config.toml
encoder_arch = "vit"
model = "masked image model"
dataset = "patchworks of several textures"
train_examples = 72500
image_size = 48
crop_scale_min = 1
horizontal_flip = true
color_jitter = 0.2
method = "mae"
mask_ratio = 0.75
loss = "mse"
encoder_norm = "layernorm"
encoder_norm_position = "sandwich"
encoder_activation = "gelu"
encoder_mlp_ratio = 2
encoder_head_dim = 16
encoder_fused_qkv = false
encoder_bias = "none"
encoder_qk_norm = false
encoder_layer_scale_init = 0.1
encoder_parallel_block = false
encoder_inner_norm = false
encoder_moe = "soft"
encoder_drop_path = 0.15
encoder_num_experts = 32
encoder_moe_every = 2
encoder_expert_mlp_ratio = 1
encoder_slots_per_expert = 2
encoder_shared_expert = false
encoder_patch_size = [4, 4]
encoder_layers = 8
encoder_width = 128
encoder_positions = "learned"
decoder_width = 192
norm_pix_loss = true
decoder_layers = 2
optimizer = "soap"
beta2 = 0.99
lr = 0.0026
beta1 = 0.95
shampoo_beta = 0.99
eps = 1e-08
precondition_frequency = 20
max_precond_dim = 512
one_sided = true
adamw_lr_other_params = 0.0019
grad_clip = 5.0
adaptive_grad_clip = 0.02
ema_decay = 0.99
steps = 16500
batch_size = 256
epochs = 58.3
lr_schedule = "constant"
warmup_steps = 3300
weight_decay = 0.06
adamw_weight_decay_other_params = 0.05
Rows from block 2 of the encoder of a small masked image model, named by matrix and row number. Rows with one number belong to one neuron. Each number is 50 + 12 x the weight over its row's rms, rounded and kept within 0 to 99. All counts start at 0. After the name is the row's rms in percent of the matrix's.
Before each neuron's rows are labels from the 100 images, of 14848, where the neuron reaches its highest value: "strongest on" is what is common among them; "colour at peak" is the nearest of a few named colours to the mean colour under the peak. Only what is clearly more common there than usual is listed. The data: patchworks of several textures. In brackets: how many of the 100.
# fc1: MLP up (encoder.blocks.2.mlp.fc1.weight, 256x128), inputs 0-63
# fc2: MLP down (encoder.blocks.2.mlp.fc2.weight, 128x256, transposed), outputs 0-63

strongest on: red (92); green (88)
colour at peak: brown (88)
fc1.53 091:33 27 47 54 43 38 44 47 56 47 44 74 54 50 33 46 54 51 54 54 52 53 36 63 25 37 45 44 31 27 77 51 43 43 46 86 46 49 42 58 42 49 48 51 44 55 44 42 52 53 72 59 53 49 54 51 63 62 52 39 80 39 63 43
fc2.53 089:49 54 35 42 22 56 73 52 49 70 43 39 45 48 49 40 49 40 45 44 66 56 53 65 52 45 29 59 60 66 48 36 58 53 58 67 67 56 46 48 34 30 51 47 44 43 65 47 33 38 46 44 55 45 50 52 54 59 59 27 62 29 49 64

strongest on: black (70)
colour at peak: brown (51)
fc1.136 097:39 41 51 54 64 47 66 41 51 66 53 50 23 42 27 40 27 61 39 47 57 40 47 58 53 26 53 51 40 44 57 57 47 58 43 40 37 53 32 24 44 61 40 74 41 61 60 38 47 44 31 60 32 40 62 48 77 55 61 59 31 55 49 38
fc2.136 106:61 55 50 52 66 64 50 54 49 18 55 27 59 72 64 59 67 43 54 35 46 55 41 55 59 51 19 57 49 57 43 55 74 39 42 58 54 36 40 45 39 64 35 38 62 44 41 44 62 62 63 37 54 54 35 45 39 50 37 64 64 51 46 45

strongest on: purple (82); green (72)
colour at peak: purple (36)
fc1.62 111:70 64 41 45 44 67 46 43 41 41 67 51 60 35 58 56 34 42 50 56 37 61 72 32 54 60 71 52 80 49 58 52 55 58 34 52 72 66 43 38 57 52 56 62 57 76 45 20 59 48 56 53 50 14 46 40 37 63 52 39 39 50 60 49
fc2.62 107:62 44 73 32 62 48 57 58 47 53 45 46 64 39 55 52 66 56 64 52 73 54 55 59 60 45 52 57 50 59 50 64 62 42 49 29 82 44 46 43 42 63 49 47 54 81 57 48 52 73 65 58 31 58 38 44 56 52 60 35 59 30 56 36

strongest on: yellow (83)
colour at peak: brown (40)
fc1.12 095:63 50 34 38 26 60 63 37 54 39 51 55 54 58 49 44 35 54 35 38 52 41 84 36 44 59 43 54 41 53 21 54 58 46 52 30 61 47 31 28 57 54 60 51 47 59 49 66 51 52 34 65 62 55 70 31 49 45 53 42 56 47 42 31
fc2.12 080:40 53 43 36 57 54 54 53 72 77 42 81 40 66 40 63 78 67 65 77 48 42 33 41 59 60 47 72 64 38 61 65 42 60 31 55 65 45 55 67 68 61 46 58 53 59 61 52 72 38 38 42 31 59 48 63 39 62 44 35 59 48 38 70

strongest on: white (84); rings (41)
colour at peak: grey (67)
fc1.22 096:43 44 62 40 55 49 49 46 53 28 64 41 32 34 44 73 53 54 48 66 54 48 46 53 48 45 56 51 39 60 60 49 40 48 51 46 54 41 44 52 47 53 30 63 21 24 55 39 32 73 42 44 58 17 54 30 57 59 82 49 46 56 44 46
fc2.22 110:60 32 37 55 30 50 68 43 58 51 47 53 55 51 58 32 41 42 42 23 43 65 62 38 31 52 45 49 56 39 42 56 40 48 61 60 31 54 64 50 69 63 61 27 60 62 41 51 58 24 55 65 66 54 52 56 41 31 12 52 46 31 45 49

strongest on: rays (28)
colour at peak: yellow (26)
fc1.233 093:43 43 63 48 68 45 60 58 49 42 50 39 61 49 62 75 60 79 42 67 49 52 64 51 43 44 63 55 51 57 64 52 69 58 56 68 50 46 34 37 34 43 54 52 59 62 48 61 38 43 42 56 67 50 34 37 53 52 51 59 66 45 49 63
fc2.233 090:51 30 67 43 53 44 60 43 67 47 50 64 58 56 68 53 62 32 49 62 49 72 46 60 61 58 39 25 41 53 49 38 48 44 45 56 32 49 43 57 55 49 62 46 50 54 49 63 36 72 41 50 53 61 17 40 53 31 29 52 67 52 51 38

strongest on: veined (28)
colour at peak: blue (30)
fc1.213 113:48 75 70 53 45 54 46 43 35 38 74 51 54 51 33 54 44 50 35 62 79 61 57 48 46 45 42 33 33 51 55 58 27 47 53 49 45 46 53 39 33 55 52 51 63 47 53 44 58 45 43 61 49 63 61 60 47 52 38 49 52 34 35 52
fc2.213 116:80 58 64 43 53 66 44 49 61 62 34 54 54 49 60 49 35 52 73 62 75 54 45 51 76 65 57 60 73 61 58 63 30 42 60 45 57 31 36 29 67 43 48 42 40 45 47 52 46 52 41 39 43 53 51 52 50 24 61 49 51 58 53 49

strongest on: honeycomb (29)
colour at peak: brown (49)
fc1.127 106:51 43 37 37 49 54 56 57 56 42 50 51 53 39 42 66 43 60 39 57 43 57 50 64 68 56 50 59 41 68 33 61 62 47 60 51 53 67 58 53 40 68 51 65 51 80 47 49 72 48 65 52 24 68 55 58 42 47 57 48 37 45 38 59
fc2.127 094:33 43 55 51 55 69 35 50 56 45 39 44 46 44 52 25 36 60 51 61 76 64 54 38 26 41 55 45 53 26 40 56 58 71 33 65 64 51 53 76 45 42 78 67 58 44 57 64 57 34 29 43 44 28 67 58 47 64 43 41 46 45 79 56

strongest on: yellow (83)
colour at peak: orange (35)
fc1.85 092:33 47 40 42 39 65 56 50 49 82 48 41 42 30 42 58 56 45 57 41 44 56 44 41 43 41 38 52 54 48 61 45 48 53 53 52 47 61 71 39 42 53 57 48 48 38 35 59 30 45 54 48 65 53 31 38 70 46 39 64 52 71 71 65
fc2.85 081:41 53 26 15 63 38 65 66 56 61 36 32 51 47 50 44 54 66 51 60 46 54 52 63 57 43 54 49 33 54 32 62 29 54 57 68 45 62 31 45 61 44 59 36 43 45 48 50 58 27 82 31 40 59 50 54 45 29 79 60 61 35 57 46

strongest on: blue (74)
colour at peak: grey (68)
fc1.246 093:50 43 48 48 44 50 53 35 47 32 36 66 28 37 48 47 66 63 67 39 51 44 56 60 49 58 55 46 50 53 49 50 45 64 50 30 65 60 50 53 55 32 39 55 47 43 28 52 65 46 48 38 44 30 77 55 40 41 52 53 53 56 36 56
fc2.246 079:40 30 60 37 63 48 41 46 42 56 60 55 50 29 45 29 47 60 51 47 52 72 50 41 35 48 34 67 12 56 45 43 52 24 69 54 46 39 57 68 73 58 51 44 70 36 63 38 38 52 67 49 67 39 58 53 44 42 52 38 45 27 54 51

strongest on: purple (86); mosaic (28)
colour at peak: green (45)
fc1.149 108:63 38 46 52 55 45 34 49 44 52 23 39 47 47 55 38 62 59 68 41 33 49 45 56 24 42 57 61 42 41 44 46 48 79 41 44 46 52 65 45 74 42 61 43 54 46 55 50 41 67 44 43 19 65 46 34 55 41 58 55 27 54 48 54
fc2.149 093:67 35 44 44 38 68 31 40 47 49 38 23 48 56 50 48 55 58 58 62 74 51 68 40 45 55 33 41 54 55 44 52 57 50 61 49 35 49 43 91 38 56 42 54 22 72 47 37 57 32 39 46 52 23 57 56 63 27 55 46 35 45 59 63

strongest on: black (90); white (75)
colour at peak: brown (63)
fc1.225 095:49 45 56 54 46 42 53 65 47 48 56 53 02 56 19 52 48 39 57 51 54 40 57 61 53 45 56 69 38 58 48 53 38 42 43 33 69 50 40 39 57 63 54 61 48 41 38 44 61 57 61 57 50 28 71 37 35 44 64 57 31 59 30 51
fc2.225 115:45 48 54 39 52 39 57 42 46 73 38 56 72 29 70 48 64 54 44 44 51 54 48 24 55 62 55 35 43 59 50 54 47 54 47 75 42 47 75 55 42 46 53 38 41 63 73 57 47 53 41 31 60 71 36 51 53 59 49 38 58 42 55 53

strongest on: brick (28)
colour at peak: pink (44)
fc1.16 097:57 21 48 44 29 45 47 41 52 65 29 51 53 31 35 51 70 41 33 49 47 29 53 47 40 55 36 39 46 31 51 65 41 51 35 52 68 37 48 50 57 27 58 53 28 31 48 47 47 51 32 38 45 40 42 49 58 47 45 49 64 58 72 32
fc2.16 109:30 51 44 70 67 46 72 55 33 47 80 62 23 48 39 48 29 47 34 53 67 49 61 37 56 36 64 69 44 45 50 48 69 58 53 27 28 58 40 38 38 49 30 61 47 77 59 49 47 59 49 33 37 41 68 43 59 51 59 58 29 43 23 51

strongest on: rays (55)
colour at peak: grey (51)
fc1.153 120:44 66 51 65 53 50 58 46 39 55 73 51 56 53 53 48 45 55 45 48 50 58 56 53 44 46 39 58 55 37 69 55 41 44 31 48 56 51 68 43 49 52 37 47 53 45 59 52 42 53 50 41 53 27 45 40 74 97 54 56 45 58 64 49
fc2.153 099:35 50 41 36 49 53 42 28 36 56 46 55 50 63 41 55 54 64 53 37 60 44 51 26 50 49 64 40 34 48 66 44 48 53 83 52 46 60 33 49 47 54 50 46 46 70 56 34 65 48 54 47 69 64 61 44 55 42 58 54 51 55 40 38

strongest on: white (72); honeycomb (50)
colour at peak: pink (41)
fc1.20 093:41 60 49 43 26 52 57 44 57 44 42 45 63 38 53 49 36 54 39 66 41 51 42 54 65 73 37 48 54 48 42 53 36 43 63 48 42 54 56 44 47 51 34 51 58 47 47 28 25 53 50 58 48 42 33 45 62 37 58 53 63 65 43 46
fc2.20 099:54 64 65 27 63 64 44 69 51 80 51 43 50 78 48 60 40 40 42 47 52 50 53 79 41 41 35 43 60 48 59 47 46 56 53 52 45 48 29 74 64 43 63 44 54 48 34 42 50 40 57 49 53 53 37 43 65 46 24 38 49 59 62 60

strongest on: honeycomb (31)
colour at peak: brown (41)
fc1.35 092:40 59 42 59 40 47 59 38 48 70 61 51 24 65 42 74 50 52 48 62 54 29 37 52 57 67 64 48 27 47 68 63 62 66 55 28 50 49 41 61 36 47 56 53 60 63 42 54 70 30 50 39 37 49 61 37 45 54 83 48 37 57 45 55
fc2.35 105:56 67 40 43 61 55 43 51 64 53 38 51 43 41 44 10 47 49 46 81 46 45 72 49 46 50 56 55 56 38 50 43 43 57 66 40 41 40 31 57 60 49 32 18 37 63 43 46 58 55 68 60 43 60 52 63 39 49 51 49 51 57 51 46

strongest on: honeycomb (27)
colour at peak: brown (44)
fc1.248 093:65 22 41 42 55 60 31 34 46 53 56 64 43 56 46 51 34 32 46 36 55 40 63 74 51 54 59 46 49 57 76 64 33 53 44 52 46 61 56 47 47 68 72 57 42 62 65 96 50 49 58 36 60 49 51 46 67 68 31 69 57 66 57 40
fc2.248 100:44 52 57 47 60 46 66 40 49 69 41 42 55 36 58 63 47 41 38 70 51 49 64 52 55 48 55 41 63 15 46 53 58 49 57 43 48 64 46 53 47 65 53 48 61 55 35 70 49 33 40 41 46 61 32 65 52 49 50 42 53 46 51 47

strongest on: rays (27)
colour at peak: pink (52)
fc1.55 080:37 56 63 71 44 50 48 43 52 50 48 49 78 42 63 76 51 52 41 49 34 41 75 57 52 33 60 51 56 65 54 43 51 68 44 49 36 59 63 48 48 54 46 31 56 37 58 64 50 39 58 53 59 33 40 65 56 54 33 66 48 50 42 49
fc2.55 110:57 52 49 56 33 62 46 45 64 46 53 46 25 58 41 45 45 49 52 62 53 45 69 46 66 51 50 19 63 43 58 48 43 38 48 64 42 52 50 47 53 58 44 66 60 65 37 51 63 28 57 45 42 63 55 57 79 57 56 44 51 49 50 60

strongest on: white (86); looped (29)
colour at peak: grey (52); pink (32)
fc1.66 091:70 65 35 44 63 40 42 52 27 46 48 44 30 50 44 50 59 53 47 44 44 39 56 42 38 46 62 59 60 66 72 61 58 38 51 46 45 59 60 56 47 38 67 32 56 73 28 51 60 57 42 71 40 51 52 54 45 36 41 61 19 78 38 59
fc2.66 090:28 50 69 37 36 57 56 91 76 53 55 45 59 56 61 43 48 40 57 53 45 46 56 44 41 58 53 35 38 35 41 31 56 68 34 45 61 65 48 42 55 56 44 50 40 30 59 43 52 49 54 40 48 45 53 47 46 55 48 43 68 32 45 41

strongest on: honeycomb (40); triangles (28)
colour at peak: pink (26)
fc1.123 094:65 46 52 53 40 48 41 56 35 40 42 53 34 72 53 50 50 40 56 50 43 72 60 54 37 42 52 49 35 52 43 42 60 60 59 52 44 42 45 54 41 55 61 60 52 35 33 78 56 36 50 74 48 28 48 32 44 60 44 43 59 55 53 46
fc2.123 088:45 71 49 47 49 48 41 47 61 51 52 48 49 48 50 51 36 57 48 53 57 40 56 47 46 64 41 36 27 65 50 32 41 44 40 52 59 22 40 47 43 64 47 46 61 36 47 49 52 35 63 46 59 42 53 47 34 40 45 59 44 51 36 43

strongest on: striped (41)
colour at peak: grey (65)
fc1.220 081:58 41 48 48 42 52 41 56 61 55 57 48 60 13 47 46 64 41 48 52 45 75 60 57 41 62 36 44 33 50 34 36 47 36 52 43 32 45 48 41 54 66 37 37 44 47 49 42 44 54 66 60 65 41 38 59 47 54 50 69 53 58 64 28
fc2.220 107:49 38 55 61 55 38 29 58 35 58 44 29 53 70 51 46 43 74 41 53 50 67 40 65 53 32 58 40 60 50 59 74 24 57 42 62 46 60 32 55 46 48 41 75 38 68 44 55 54 56 69 42 33 56 26 56 64 41 56 22 52 47 38 57

strongest on: white (71)
colour at peak: grey (57)
fc1.224 118:53 43 33 32 33 67 47 75 47 74 56 43 51 71 56 46 43 66 45 42 44 39 79 46 62 54 64 67 53 42 55 53 38 41 52 74 32 37 54 42 31 41 55 51 49 44 63 37 37 36 67 40 39 46 48 38 46 54 57 60 41 67 60 47
fc2.224 093:56 62 44 73 23 68 67 33 41 53 59 51 57 43 57 64 55 61 48 61 37 56 54 67 40 56 43 35 76 59 46 61 52 47 37 28 48 40 65 52 45 62 34 38 30 49 44 49 51 61 22 39 64 70 54 56 45 39 41 61 36 51 49 50

strongest on: labyrinth (31)
colour at peak: brown (39)
fc1.162 080:47 48 44 44 46 47 70 50 63 46 55 58 45 89 41 50 66 44 59 37 43 54 33 33 44 62 42 49 45 50 48 54 38 65 31 45 44 63 61 36 57 30 35 50 48 51 41 46 66 56 48 65 36 50 60 52 49 80 46 50 44 58 42 66
fc2.162 109:43 51 62 58 52 58 41 38 57 56 51 44 51 56 50 45 46 69 49 56 57 47 32 37 42 20 53 48 37 44 49 51 62 46 74 26 46 47 58 62 45 46 58 75 46 58 61 28 48 60 44 46 31 65 52 40 52 29 37 45 38 34 43 22

strongest on: black (75); honeycomb (31)
colour at peak: brown (43)
fc1.189 090:39 48 61 60 41 40 51 41 46 60 49 54 48 39 36 38 29 65 55 43 60 35 37 61 51 45 63 28 38 28 48 62 51 55 38 43 34 61 59 43 48 60 38 40 36 59 76 39 46 62 39 45 47 59 40 58 87 50 60 43 62 46 73 48
fc2.189 101:48 61 31 53 57 42 51 49 47 50 58 63 62 33 63 37 35 53 43 48 52 41 68 65 55 53 28 60 66 44 54 34 51 51 47 47 35 38 54 49 50 49 49 32 52 90 53 44 49 49 24 60 40 37 26 79 49 53 69 54 42 68 23 54

strongest on: wood (67); studded (43)
colour at peak: grey (55)
fc1.202 129:47 54 31 68 44 49 50 51 45 45 50 59 44 32 45 63 51 33 43 52 39 33 58 62 42 42 42 42 63 52 38 40 49 60 37 55 47 37 43 33 09 48 45 32 52 47 43 56 52 48 63 35 49 29 54 47 69 44 43 61 52 61 60 59
fc2.202 201:51 49 62 28 40 75 40 55 55 37 45 44 50 55 53 46 54 41 49 58 58 54 52 55 48 64 45 65 44 44 62 51 51 40 67 42 54 39 55 68 39 42 61 67 53 42 55 59 44 46 49 80 66 39 41 42 46 39 54 51 30 39 64 44

strongest on: white (74); honeycomb (39); grid (28)
colour at peak: pink (42)
fc1.217 095:69 35 57 45 48 52 47 53 47 49 63 56 59 62 68 70 45 59 61 34 50 21 57 38 52 56 41 25 60 39 58 63 56 53 44 30 30 61 64 26 67 34 52 36 59 50 48 71 43 62 34 45 62 46 51 59 36 61 58 42 51 69 55 40
fc2.217 099:34 34 54 33 49 49 44 50 28 53 60 59 48 49 52 31 35 28 62 49 60 59 42 54 45 45 46 69 56 45 61 43 43 72 22 57 48 44 59 54 38 55 43 59 37 56 56 65 52 30 46 68 19 54 39 70 74 34 39 42 56 53 50 57

strongest on: spotted (30); dotted (27)
colour at peak: pink (26)
fc1.159 095:44 52 41 53 49 51 58 40 44 46 20 46 62 51 79 64 51 41 54 56 32 43 73 57 38 51 52 44 39 53 43 36 57 77 56 50 73 28 31 51 23 41 43 48 58 34 27 74 51 44 39 57 56 47 45 49 44 65 44 44 57 31 48 61
fc2.159 113:46 18 54 56 50 29 42 62 56 41 54 59 58 50 50 64 63 47 80 38 72 57 41 44 54 48 54 34 32 67 49 55 51 53 46 47 52 54 52 36 79 38 55 74 44 57 47 52 41 28 44 39 43 60 42 51 64 38 50 35 61 54 43 52

strongest on: labyrinth (42)
colour at peak: brown (40)
fc1.176 091:62 38 72 67 46 44 53 44 48 55 65 64 68 61 60 38 59 52 58 61 48 63 63 51 62 75 48 61 75 55 54 70 56 47 61 51 55 40 63 57 62 26 61 62 53 60 63 43 37 53 57 67 64 62 22 41 72 67 52 63 50 74 60 77
fc2.176 104:47 53 43 75 36 57 34 58 35 58 33 53 54 55 56 46 46 61 42 46 44 49 50 52 63 32 46 45 38 56 58 48 27 52 56 38 45 55 37 35 44 52 58 51 62 54 55 39 63 69 54 42 35 52 47 44 31 51 41 50 35 23 55 13

strongest on: honeycomb (32)
colour at peak: grey (52)
fc1.65 092:70 46 50 46 38 52 48 33 41 48 50 45 39 59 51 51 37 48 33 42 59 43 43 65 50 61 49 44 51 60 52 38 46 50 56 37 66 55 74 16 50 53 53 41 46 57 56 42 81 35 49 38 87 44 41 32 75 55 77 39 67 34 44 47
fc2.65 099:42 40 56 52 53 65 66 49 54 53 59 73 62 42 62 44 63 80 60 46 36 62 62 49 52 56 55 51 40 39 63 50 38 61 40 49 43 38 37 59 31 38 33 45 66 51 66 36 15 59 54 42 32 59 54 28 37 36 42 70 54 28 51 50

strongest on: blue (76)
colour at peak: blue (30)
fc1.97 124:56 51 45 52 44 50 66 75 52 50 42 42 47 45 57 48 47 57 64 42 55 55 52 60 58 40 49 65 65 50 50 44 58 55 77 68 35 55 54 46 63 72 64 48 76 56 24 39 75 70 59 45 51 39 40 45 64 44 60 66 57 38 58 70
fc2.97 113:60 66 58 41 44 46 46 55 32 64 44 30 62 48 54 55 39 43 52 33 75 36 51 61 49 57 44 56 64 49 50 68 26 52 49 49 39 50 60 74 52 44 66 49 64 30 31 40 18 57 60 36 53 39 39 43 44 56 72 55 44 49 45 45

strongest on: blue (89); checkered (29)
colour at peak: orange (30)
fc1.212 085:57 42 42 50 36 70 47 61 49 47 46 41 26 38 28 36 70 73 62 55 43 43 54 36 25 52 34 48 52 43 47 39 72 42 39 56 59 35 65 82 47 42 45 71 29 55 51 58 56 39 47 54 53 53 59 39 56 55 34 58 48 56 37 58
fc2.212 098:53 47 38 61 39 50 49 36 63 46 62 49 31 48 61 63 37 41 52 57 50 63 54 45 32 52 53 58 47 64 61 59 44 53 63 71 26 61 25 63 29 51 40 31 33 55 54 46 56 43 63 55 49 49 75 52 21 35 44 60 59 45 53 73

strongest on: black (84); speckled (30)
colour at peak: black (68)
fc1.1 100:61 41 44 37 50 45 36 56 47 43 56 64 47 53 38 50 43 54 55 33 38 42 44 13 57 61 41 59 55 38 59 40 68 51 67 62 44 35 50 36 49 34 48 68 55 52 38 43 53 48 52 55 55 44 59 40 59 45 38 51 71 54 39 43
fc2.1 126:55 40 33 50 52 57 46 29 62 22 54 67 52 46 56 54 46 60 55 39 41 45 58 65 61 43 80 64 28 56 43 55 52 39 58 68 44 68 52 67 64 52 38 47 44 52 61 59 52 38 55 32 41 32 46 43 27 69 55 53 57 62 31 61

strongest on: honeycomb (47)
colour at peak: pink (29)
fc1.171 100:52 57 56 55 44 70 38 66 41 42 48 73 54 51 47 50 86 44 46 54 39 48 44 48 54 32 46 54 39 52 67 38 76 43 50 47 58 42 53 43 49 73 27 39 58 46 64 40 49 62 48 48 31 44 72 41 48 62 50 45 44 49 51 35
fc2.171 101:58 58 44 56 63 52 30 38 50 41 47 47 51 40 45 33 37 49 65 60 40 43 58 65 38 45 47 50 55 47 60 33 58 44 45 41 55 66 59 62 41 36 36 51 56 54 66 58 56 27 43 61 25 48 55 75 58 71 52 54 54 43 52 54

strongest on: red (71); crosshatched (26)
colour at peak: brown (46)
fc1.232 109:70 55 42 61 58 41 59 61 60 57 61 37 61 47 48 53 71 65 55 86 63 42 40 56 51 71 51 51 51 67 49 49 64 46 58 51 67 73 76 57 54 31 46 43 54 60 50 46 50 52 70 49 61 58 59 59 53 40 56 59 42 45 58 53
fc2.232 105:64 56 57 52 48 57 40 42 48 52 63 62 38 49 38 69 73 61 56 26 36 65 57 49 66 60 79 43 41 50 65 71 14 46 51 45 44 66 25 46 63 56 55 43 53 55 39 52 61 48 51 45 53 47 49 57 35 51 41 43 42 85 47 53

strongest on: yellow (71)
colour at peak: brown (45)
fc1.9 091:52 13 41 55 66 56 53 56 37 43 41 64 30 73 29 55 41 48 49 54 64 49 58 53 58 72 60 37 43 67 77 47 63 43 58 54 47 55 48 43 37 47 49 48 50 61 43 47 39 45 46 64 54 44 61 29 51 42 41 51 44 61 47 47
fc2.9 096:77 71 59 49 72 55 42 49 53 45 71 73 46 32 43 54 79 73 57 55 40 38 52 53 58 37 59 41 56 26 49 47 43 48 36 40 39 65 56 72 50 67 44 45 40 58 44 54 51 60 50 50 35 57 54 67 47 58 40 35 48 36 42 51

strongest on: zigzag (27)
colour at peak: grey (53)
fc1.182 111:47 45 53 47 62 61 70 84 34 65 61 63 57 64 65 58 50 56 61 73 60 50 46 79 58 57 63 60 61 67 34 53 53 55 67 57 28 40 62 52 49 48 40 53 79 57 32 62 53 56 60 58 57 46 42 45 67 54 51 26 36 35 73 70
fc2.182 102:64 56 49 38 48 53 42 63 43 59 61 50 50 81 58 62 46 60 60 31 45 52 64 31 50 55 83 45 40 50 36 23 65 52 55 62 44 50 52 49 48 41 62 45 51 26 44 54 56 67 72 43 57 44 33 44 54 40 49 22 41 31 39 48

strongest on: honeycomb (34)
colour at peak: orange (39); yellow (31)
fc1.187 092:56 65 49 65 61 55 61 40 71 69 55 62 61 38 40 57 34 41 61 41 42 47 49 52 49 63 41 39 60 62 51 57 36 64 48 55 44 43 76 66 47 45 61 52 53 48 52 53 48 53 56 66 34 58 67 45 46 56 43 64 75 49 54 48
fc2.187 097:74 45 48 51 51 55 61 46 43 49 51 57 39 55 58 53 50 47 57 26 58 42 56 61 51 50 55 44 71 52 48 41 46 52 63 63 37 52 63 54 55 66 71 52 69 26 44 41 68 47 40 33 53 32 33 37 42 48 66 61 61 36 46 61

strongest on: dotted (51)
colour at peak: pink (37)
fc1.195 101:55 42 51 52 67 81 35 59 50 54 57 62 39 55 43 69 54 52 48 61 49 39 69 54 61 70 35 29 44 51 48 63 63 63 43 39 38 68 42 49 64 65 55 55 44 33 57 48 29 54 44 69 50 64 66 57 48 40 61 36 59 47 58 61
fc2.195 098:52 49 53 50 74 54 54 67 61 56 56 53 47 32 46 53 63 57 50 58 50 32 55 54 45 57 49 51 55 59 21 77 57 62 47 54 44 31 50 46 46 49 41 31 46 48 50 39 57 51 44 60 41 49 60 61 41 71 70 52 62 71 43 31

strongest on: white (78); looped (38)
colour at peak: pink (40)
fc1.64 099:36 44 51 50 42 35 58 28 40 31 36 57 36 35 50 45 36 52 57 37 64 47 44 45 67 46 41 63 33 19 47 55 33 54 45 33 58 57 61 41 35 47 38 55 62 69 58 45 53 66 59 40 56 42 44 41 57 43 56 56 53 44 50 44
fc2.64 090:62 58 37 40 56 54 39 51 67 70 56 65 36 51 40 51 56 82 42 41 32 50 45 41 39 62 47 65 42 55 71 51 35 37 46 66 62 33 43 63 45 73 60 36 63 42 43 45 54 43 58 57 53 41 43 53 42 36 46 38 82 53 39 42